config.toml
train_examples = 78125
win_length = 512
depths = [2, 3, 4, 2]
init = "torch_default"
residual_init = "zero_last"
shampoo_beta = 0.95
eps = 1e-08
one_sided = false
batch_size = 128
final_lr_fraction = 0.1
warmup_steps = 1470
adamw_weight_decay_other_params = 0
Rows from block 6, named by matrix and row number. Rows with one number belong to one channel. Each number is 128 + 24 x the weight over its row's rms, rounded and kept within 0 to 255. All counts start at 0. Numbers have three digits each. After the name is the row's rms in percent of the matrix's.
# convs0: first width-9 conv (model.blocks.6.convs.0.weight, 192x192x9), inputs 12-15, a 9 kernel for each
# convs1: second width-9 conv (model.blocks.6.convs.1.weight, 192x192x9, transposed), outputs 12-15, a 9 kernel for each
convs0.129 102:137119148126071124147077108124135125145123138134114101106171153130127150114128092099155145117119148143123139
convs1.129 103:126117134167145168114132093141136101153122124123150140118102132121110124099144130144128159119125124139102158
convs0.130 112:127144124131121153114139103132155093132153159118131138127171163075144149141135106138128138122138156119162131
convs1.130 115:106124150141124132150107086114088130135103138129120140148145117129097133133138112099119093137162120173105123
convs0.131 099:147173167088126102101089105121098143131126127127159131124132105146096072152163130136129116085098111122160108
convs1.131 098:131119117153108147108092109118142111108108110121138116103144120109150105129125130124105103113126127117119124
convs0.132 094:192153118146143125119132113104126114122090108141130111117164112112137124074149097132138096124109131147154152
convs1.132 092:156125161111159151161141170134149132101122108129145127111035098092130145143136101155123140148149136107131120
convs0.133 098:143120163106129114110145129130089101107081139124144117201157087107129142084123116104114108147133145159121094
convs1.133 096:096105101096142111091108166147079152119128126143094117102088080102117161105085140137142110133122131154177101
convs0.134 088:171131113092126081127133133159105118143131135143124077116113102127164126102183144131133078155185149112114085
convs1.134 091:123109099139104100162128146148144152146146142124149136151076127121098147157145123123203163144095148179148137
convs0.135 100:093137162138136093119111091134129108118161118118125106121116132144152150115153128135132117116121121125113130
convs1.135 102:144143142138114142160140147108118140137098136103109116102133099175135184145121099151112141136134121111148120
convs0.136 092:109160154112134095149119117103124131156192136086103125146111133159161105115108127128148112097115167114128129
convs1.136 097:133113161166113146113101084061124134150125149139151134137116122088120167137116090188142171136129126094104089
convs0.137 101:090121138119182124128148140109111143134136124117133142147156113158095174131150135118091113123127124150136150
convs1.137 101:099077103145068186109136150136145115145137124129137153162122144127112112171143118108091075140136149133176151
convs0.138 104:114130122147152104112166103120124137112104127120106148117119119140115081138123093140118151118149135097181101
convs1.138 105:167150084157110168102160125115115143158117142119142140170138108135130107116128138116139149111143155103165157
convs0.139 092:132120138117128125149134107126166133161131120135112104091151079098073140121155126105159091139130105135086143
convs1.139 097:119124135132111110115140122136099147122135121106109172104103130133135159125099097110131126102116092172110108
convs0.140 108:117111083151142140138138140121156137094106120127116130121107158095142174100090117107145128114149145160110167
convs1.140 109:133096112115152125143134114131074125122136117116138098120143132113129149137124157160156104141139162118125120
convs0.141 095:142131163119144133112100175117136136108114117128110096099096177160124151078143172119132111146144125166132146
convs1.141 094:099100097137155155089055140110161136130143131108098103093131112124121149169124091105138145139120117154128114
convs0.142 110:128161134108122149133123159116149119116093131152137134128159097140112076153102078144114100106115151097170107
convs1.142 108:100146099144131143164100110098127123115133142135122172159075112121123122193092138140129122130161125125079105
convs0.143 094:095125122098105126098138131109146110132138135130114130130121103093180123129133157137146135133121159138129117
convs1.143 095:138128154132106125083115125103128131129109137103159134132107105154138130119102150123085125117138154091134151
convs0.144 107:158160141108098118122135114102119134127148121148123144118081124191107084105170116114126125170125174137169123
convs1.144 107:134144120160151146193121142120115124159146120156127131154126188174088120131092146128145128105116131127122146
convs0.145 104:129109120138138088132144141132134126134096129172117105161132156130097150118089114146142105149125150154131081
convs1.145 102:114086140148122150090141102105108122119155135119139137100119182113121142112162118118112126128128071123125137
convs0.146 094:105135155149172147108111113156130117096110101114119148178147177160146135124103141121112108164078129139108176
convs1.146 096:136122134149180149132101142153158147122117132118128120140091155102106129132145162132143181133108109148155126
convs0.147 101:165102108096102144106106110135143123145157148107143084119145125099116134192124092134151110107139122132149115
convs1.147 099:179084092125107102130133120145090162121147134150128120189145144127108143079140156128128148143098137162092120
convs0.148 104:111111173129112140091092183127126111096115118107110120166143121117108183123142106123159140122106160100134165
convs1.148 106:109141106061154096121142122099111109108149148107101110166130121110138145117119129143139159106101160131113122
convs0.149 086:127163101112139143120117115102123103143125110141090131186163104112115146127153078165113109129127124127185155
convs1.149 085:155158125121140128160147125103112131142148084090134122139112142111119126126108117108105141155144163158138116
convs0.150 091:139096119121115172175143138114108122119113133154117125098138137123089138152123133127150150144131131138106142
convs1.150 092:117117118103100104100115092135116100115149098138125094091125190082115132115103146093135084117126148134164100
convs0.151 107:139174152083111145115093128144148098150138129089125116148124107130142096121096163149129109135148092135141139
convs1.151 107:142141105092118136088118151133147129202159111148142106145165127139188159119126121121053139131138128129130157
convs0.152 092:079108116095116098143122136144126123137114104146124135162115112142142117124147094129120164110140142163168126
convs1.152 092:119171156113095171166112167155124115104118101130097149123118120119149116131118125154154142115145110118124141
convs0.153 101:141097112139128165148137124129111113122133129150163134115118122109120150121148121155099144151135093141120141
convs1.153 097:177199115143098087108100090114144133133155147132141149115137138107154162132128167144137126086123140130140154
convs0.154 096:145150147123116140139106101107134112140110138128096139137091114133120094169089173117112122146086129122135154
convs1.154 098:133116157146161171142110184123087105134114121139123111148145172123141112106137130139122120139125081087171136
convs0.155 091:153107147118135170121119152132131153113132170085148153085144116142141132149128130152127137126112115113151133
convs1.155 084:136131114088117175182169155118116130118140167131127123122156175120162151125127143118138119120149140149118112
convs0.156 110:129100132126098124140137121136140103145150116108120150111147127114127178109167133114121122122162108159115175
convs1.156 106:127100118149187099140161100104127119136147111116152129147166159106136159157127127146138109158102157146131108
convs0.157 113:121164139108144130142148141151153154116117131134118113147161136099140140142099150156105145135110124112117128
convs1.157 107:132109152110126121142109145156132136126095108149164135067142148129134110130097184151160110146141146148147115
convs0.158 092:093117105138173107133091092112119141120118124129124137122078108171094071116144136120119096143137141133164150
convs1.158 090:132165142145144132100164154127141102119100105104115099138142076113153108107176127130118138130146120146170172
convs0.159 086:150122121109094119067122095108140146132132153092151159089127159178151148143131131115074118141087110131129098
convs1.159 088:116141150141099111137164113135071123115098121108127111128148159135109135078156153148078109147127098130096111
convs0.160 092:121115073101154156092154129081120181125084104108126138110163128156150127101136116162090130128156142107182107
convs1.160 090:166104137143113167148163084121154146150165151126174194128150115102117172122099122120103177132129176100154105
convs0.161 121:134164114078127133126124101118170132146118129129131087145102163113124179174152139131159130135148117115112108
convs1.161 119:139105138152112144181128113152110156098143132134095161105125197110121134124108098118135139112120122126144161